{"model": "image classifier", "norm": "batchnorm", "widths": [64, 128, 256], "optimizer": "soap", "one_sided": false}
Rows from block 3 of a small image classifier, named by matrix and row number. Rows with one number belong to one channel. Each number is 128 + 32 x the weight over its row's rms, rounded and kept within 0 to 255. All counts start at 0. Numbers have three digits each.
After each channel's rows are labels from the 100 images, of 14848, where the channel reaches its highest value: "responds to" is what is common among them; "peak at" is the part of the image that holds the peak. Only what is clearly more common there than usual is listed. The data: drawn human figures in many poses. In brackets: how many of the 100.
# convs0: first 3x3 conv, stride 2 (model.blocks.3.convs.0.weight, 128x64x3x3, each kernel summed), inputs 0-63
# convs1: second 3x3 conv (model.blocks.3.convs.1.weight, 128x128x3x3, transposed, each kernel summed), outputs 0-127

convs0.82:077142109121131154129123103106136135123138116130127152096118158152037255114149124145139162152119120153092104126124165119144128125139173110116124143126136114063115136078151179093144144122090094
convs1.82:107107165094180109159146090099146120130098105125064087113139177107152147144112115171173121127154157108104140143106128128077105096082113100076106076126075118123081092127094142237113135127085058121120104163133094150138108089123144110137155124079127126087174112134131046114101146170100172147065137191149124074120191103159142150090051127165096128115142110158104159164144106138121093154145
responds to: white trousers (60); white top (33)
peak at: centre (67)

convs0.51:180095124121121092171139110081082188099146129122140166171068112170152191114150145092128131140139144099105140046140115115114151109154096163124101127124105174079120129169213172108142110142164105
convs1.51:123130111152096176108161122158080166155121135156164073126077146146141069090181101010143106110090106163140127167140099092145129095161117118138115102122109101114166117061154151196117080075128107175111117138090167124077153111112141135113140091110085118130117085154194134179067118147134135170174077122093118138121087097126090190151126138081101103094088110138141150153093142173157118086130
responds to: white trousers (32); white top (32); star jump (30)
peak at: top centre (38); bottom centre (29)

convs0.2:124117195100137148044094146086066105137186138212142132140145144079051085141121142170140139142147114115060133141148077081117092105129128116095109119156137095111161119101146111134127128100123155
convs1.2:112125128106035148151118134114176119130101162153109167157161171083207128112125126152126087095115206110138081122092073133151092122113124120127120171136087189098121170132115120130104057131132123068136120170147154100192131144135135077064118059127124120106121139082100112148069155138158106121118200156161103061151102132096115095081103144082112120115144088137104133114133177094120141063155
responds to: star jump (36)
peak at: centre (47)

convs0.90:148203118130114149169133091133085127138102152092142082157091061148135189133166137141148143102107127124052120161159114067186168114149110183158132107136111175154175110156093115142112113138113070
convs1.90:070101111136148097154131121082144117095111087150153127110097121172146074098105109132168097169099086116097112145101064080170122119143136161160069141096132089158127127119128101105133108101078117109097135070066146108081137128122064129085115121134149148098160157100192107167139117139135213149210100088117144114108147101137113069115140086073014143109087134101119151115127162112172122120150
responds to: star jump (39)
peak at: bottom right (43)

convs0.44:071125126131106097137102141157112109144162089167186108145111159110171140184167110127089129125068155146137101152098149131121187164141123124108093140124049097093139149085154128127036111165151070
convs1.44:118124173125153128090165144111118159099060090094138169095109204149152109146103209164118111134148096090152114120111133131128182159114158169190150134106179112194174195139130142183147102152122123093135150162141136121217122127155119108120107148166118105102121071161132159080154219113106185155068099174084105152172150176127154095099152128107104118121150139133107145132142184113156121137133
responds to: grey trousers (61); grey top (31)
peak at: centre (67)

convs0.22:110191138095082129076099149138097125120137130166125133161101126095085115162101127070099145098153112150058155130132081112164114062093145143054090145119118111092138134130076091123201179152131140
convs1.22:170124138084147084213105095110087139186134130126106077165103111126067198133145128126157149121104170150093157127143096170138147141099159114086144150096115203140104116141175185094119163130091134117145093101121153161122137118168134097176119196156110125185176145097168144136175102161095128146134152096155175217166119112161144068136157113138147109134083140149120136091184149156098178128175
responds to: pink trousers (46)
peak at: bottom centre (37); bottom right (30)

convs0.38:183143145149112153110103116128097140136172115151199124138146087116111084186122139099090048146139060106143116135168123114146064092124124163088077167124109118060146084127177101103104163122150134
convs1.38:138109034117095159153097123144177104106167153127120133079106176206091137112198157047155134176134147150139168139176177154116080125147095118116205146121177154155081096168124106130102108120109142086161165130117127171169188126157096106186175130166142082157130152118139152192104113171129090147159119118176140171156159121140168148163154119096144134119093138137079147157113111140142139161101
responds to: purple trousers (43)
peak at: bottom centre (72)

convs0.72:112105137133130111140132162156109108095142130124164022101148146108204081092147132097125125133130103091126132116171177172127096153082082139122141106085064139107107061163164156132064146115126101
convs1.72:148154098096134128128126114124174145124117074160113125093087087084146161077122160076114085147141112130095126135140158105081101057140164110141115168160136062113123151114108102117136109118130161137145111173127081080217147134098128148085128106119192147151117121129145159142194109138063110191149071152162149148146174072156140037119073151140093146141180154137077121150059146131084155130122
responds to: yellow top (41); orange top (25)
peak at: centre (66)

convs0.69:150163129133105085117119110111100126141189105176156108120151138111110190101188105142123107120115204126139070174136135135151200140130129135100093116109096083154108144059110110098050087093150100
convs1.69:133167132155128119085117117083076076115120121119122142114206147191138141121155139179128138155148163114081133077145150127093112126095105119115101099087075177153105124156136116101150151172139069136152116133103157152131115134106147161089099130150146087056136089062197123115100220108105146170103121184119146138093140110061153125102124074145080066130194140171165148105078104158163160132106
responds to: grey trousers (63); grey top (36)
peak at: centre (61)

convs0.1:102150174145147167126120121147101143164164125215110133160115065149129125181127100131115126096144123142112128136167192093159080085120163143105075094086072122117125132040102116123147164081088120
convs1.1:125140109167091039197116105135144122183164124158186136161129204134099106169102115150159138137117125157110135140117169124200110078189070108162097134099098162144105134109153170147156129145108174107122124138109101138070115119216103080105122139158133073147107151092213115110143148136120160107073100071162081119126119171143182101150123104170172143110168125154162137085129125097115137137135
responds to: pink trousers (46); star jump (34)
peak at: bottom centre (49)

convs0.16:126113127125142151165103153059126147177153176149128105169115143105076117166148168094096083102145167141151131130129126140026130149176139072052110157074160130087105132127124113152118155092164107
convs1.16:121081121121097139107097120110125139128171123130127101116108134142165063111146116119131089165152166140107062141091059050118138141162147065131155113140156120112135164134094036131123091125203103094159105161186143210156125133088087152074145086159142161095059138134140159130163122124166117087133126161178138131101119073130090106103135127064150140056114170104176099118122129104091087125120
responds to: red top (37); red trousers (32)
peak at: centre (74)

convs0.26:109075132110141150123071162116084086106142114144123109120097144091057160107090129083078119170102116105101085133146135173094116196152126152115112131079122077095217174128117115158127107095100162
convs1.26:149079097137190065113163073178106096096161144102165136127178133164147124153191121112120097122154197123150150150145129149210160143135134189167153172136183177097095144091103161129106120062120124146088092130133110133157130116106103101180143167133120134185150126125126166121107102121124209138158172114127150185146096126143194189128168094101141102112098171191159108122174127118118144147097
responds to: yellow top (41)
peak at: centre (66)

convs0.80:159106111144106083137101166077111128149146153144162092127121141135122206134181162109144144129075103091084167124173107174167130122081160173057126140160154119132105100137131114125068176133102053
convs1.80:159133110158125155095094148118124170156142132157137125143144142096118108094112126096070184155146063105129200080107149126106139066116105158103086125081086140115142135077188096117135199121129115135104139147099172150145158230079083099142105115151149109124140125074149181102096154101147115163138163106113088080121192135146097145111115126107151186083159120103085111169130165205081158153160
responds to: red top (43); red trousers (37); star jump (31)
peak at: centre (36)

convs0.45:121111133129125113100105097124104108122181087124166168132122033096037173142139135104119083152139138156155184114097093160127086136143189152127126175129096128136105144147123188077102090095167115
convs1.45:147116094120090100043202132125125144080104158150130157121140132085102132137153137166081148112095145113095147083149174147159129128198142120094172136131128203140157109112102150213145119147124093159140093067087140096114176143136129110082131144101173129135079114130138159122141124082155116175211134035095093122150136098122182175131127142147103101149150109192110122112113081069147147154146
responds to: white trousers (46); orange top (25)
peak at: centre (34); bottom centre (30)

convs0.102:210214134077092102143134139111071154106111127114087087148108130198141160125108130133177179085085131125114125088133155124127127119076092161052142140129126130159152143153156081105139170126123120
convs1.102:107128157136100185146128114157119188169151164166134165101151153088169119127113164071178155141137093137129141181105100096164088100137136097088152197124103137148150104105088113117152121130122118084081182153119207129193176141156118158130142115150113117110111148166164167140139141150162079117124098133094181125124083114117111108110137160091144209193074143102129168159063084159108094147207
responds to: star jump (64); walking (26)
peak at: middle right (32)

convs0.104:125099081145159158126060114123138114162104154082064096170210100146170128116138146132123059100094153081122164117132119149137146079067076164107115110099140093114092102141136103100102162130154083
convs1.104:105096142101154175103152115118122201158154097101116091138114151202139112122118128154107073179140090153116196094127163128091129185134174104136106106133131068135142154101121099169180177111158112152045132115069189155109125147102171186178134093161091134164134149111182154128128160120149125152110112138120076128073123144163085125092133135123141130064137073115119117140108102098135171070205
responds to: star jump (45); white trousers (27)
peak at: centre (36)

convs0.29:183110163107140107138107127116127147139137129151174200141065128149106112142115111107129201052131121135083129095168118029114070095106103185140115130166117142126146105113133089123094133102115075
convs1.29:145131168180075187176147133185142172154134183149075105152113203115114177166147127175185184156151151152125121116129126093113107114147090108140178164132136199162122106088120108135097167162101148139096134149157146121117181160194154113101139105134152140138145126200192115111132152184164061144166128169101115104123122080136127147150117154096122165160134141091187134165119167207127137134123
responds to: pink top (37)
peak at: centre (27)

convs0.35:143062112140165130142133127128092152151080135240163129106142115062143088135139108140153072159118153105162153139152125048111131159122103143099146091114163134127153075119117087129113093143173078
convs1.35:106036112120133087169143146130123143090084086163144144110123126137180167135136102125118113161128156134095102120094110149123094149132095072074110118088115123043123162110161130155093126090065099059124164202100130174182142129160112123109100155136139107154114136094120136196133155116152168161157120080139124142129143197165146065174177113120100136104199148157144053152098145174106103140111
responds to: purple trousers (27); grey trousers (25)
peak at: bottom centre (64)

convs0.60:124141143106134154125062111089091174150121144190132074131084149136076108156145147091053122117152130130199158133140124107202177079148129122097130100104131109085096182108162092136122167098141150
convs1.60:158110106124091132112103161164145176217111164102116145148110125085145113095128166115129103113117149166129118081144176103159143171131101104163144174144105104168138102063097094128133067140121127070167141073097114215145159146117115182116141073108158108130160156137148111156083093124105078131142079103129119107125046135122045120116147198137131161172102106115109138151092107195146122136190
responds to: star jump (29)
peak at: bottom centre (37); centre (28)

convs0.83:108174171143128011112107121140108155166175145152141103152106142124130102132114105094130111089146118090143113146119099103108102102091096108196120178113133173139178105086108078057130120168140090
convs1.83:135092077160092120090134133087139100105159130142133132074105163093139112104138097094087149141123106120116108119135106102128070128160138175162112104088096220084076161111124151081206118114113125098129169102130145158167165114137097148129172111142129171113132127121128107183128147165201159148061082198105140152211094126085100145129138083088172093115096111158132124076115173087159156132183
responds to: grey trousers (29)
peak at: bottom centre (42)

convs0.41:131082146171141094137094121107119108130143161133063218133130132179138130128142140105143151120125168161074153141089117099083151160112145124082101142116148142072136123150205116045158173124111076
convs1.41:095140089099089105108106159124147111161134077117153102171138147115140144148101159139145135108103149153074088111115091114077107106139147116222119082093089136079112115128150122119114164162135138158115149145152087153114117089178164131142113104120059094090102133123152138149093090188109163104114183229178092069109139147127165192101153115099078075094108138101190134084117101049103126118122
responds to: red top (54); red trousers (39); squatting (28)
peak at: centre (68)

convs0.20:146165145165114180110122113111125115065138196122161127099126122106140205119143117115136191122125093104135198101118108123096075157155191142097119139081143135121092111065124151108051120129137080
convs1.20:119111117112118135167101113078144127101112127166174112152137060086130107131160153148126114135116111128097090123164106111126107162083124136098175113096128154137120095139089242190116123087177119174077105123104102129151150137104125119097060103099137089054119134116198154096089036148102117116099150101144147109125080082099143060110145070128116061147162122157159120155112108125067092125159
responds to: white trousers (41); pink top (32)
peak at: centre (63)

convs0.63:156117184133152120090062133156111109091144159099141189121126135167132165046133099075163098101145132180132167150127133156126095140156118075083106179116063117097074165139154130113111097115171135
convs1.63:074140090144105136130121184093103159033152130111172145160139151114169081129176118126123124132133123140164127110107116097177156112132167138191096120107143121124186082078113137142122114129134096109168108147158134118150134201097142138110073114123158090137147158183116156112136162122071129126119156119160141133101138106116091118235150197053087118114079093118120116135171098155066070066101
responds to: handstand (29)
peak at: top centre (45); bottom centre (28)

convs0.17:166136135127118146179116112114147119128143105146149036153097102087111193112146116121168142126123087116126111101163130128185114120128109105148094159147088117106183154114086054096060113174142050
convs1.17:159138115130163157255120128046138173126100106141162122087151178103153066095159098108230149106146066095135154160103116076128113080135101105075130124068082141102158108118098147079106180103111159088136143158118146127098116139159156157132090138089184108081126100092116121098162156132130150155130077081097110130116122095124108127117109094110122168130126121116122131077136083153111118141116
responds to: pink trousers (37); star jump (32); pink top (25)
peak at: centre (42)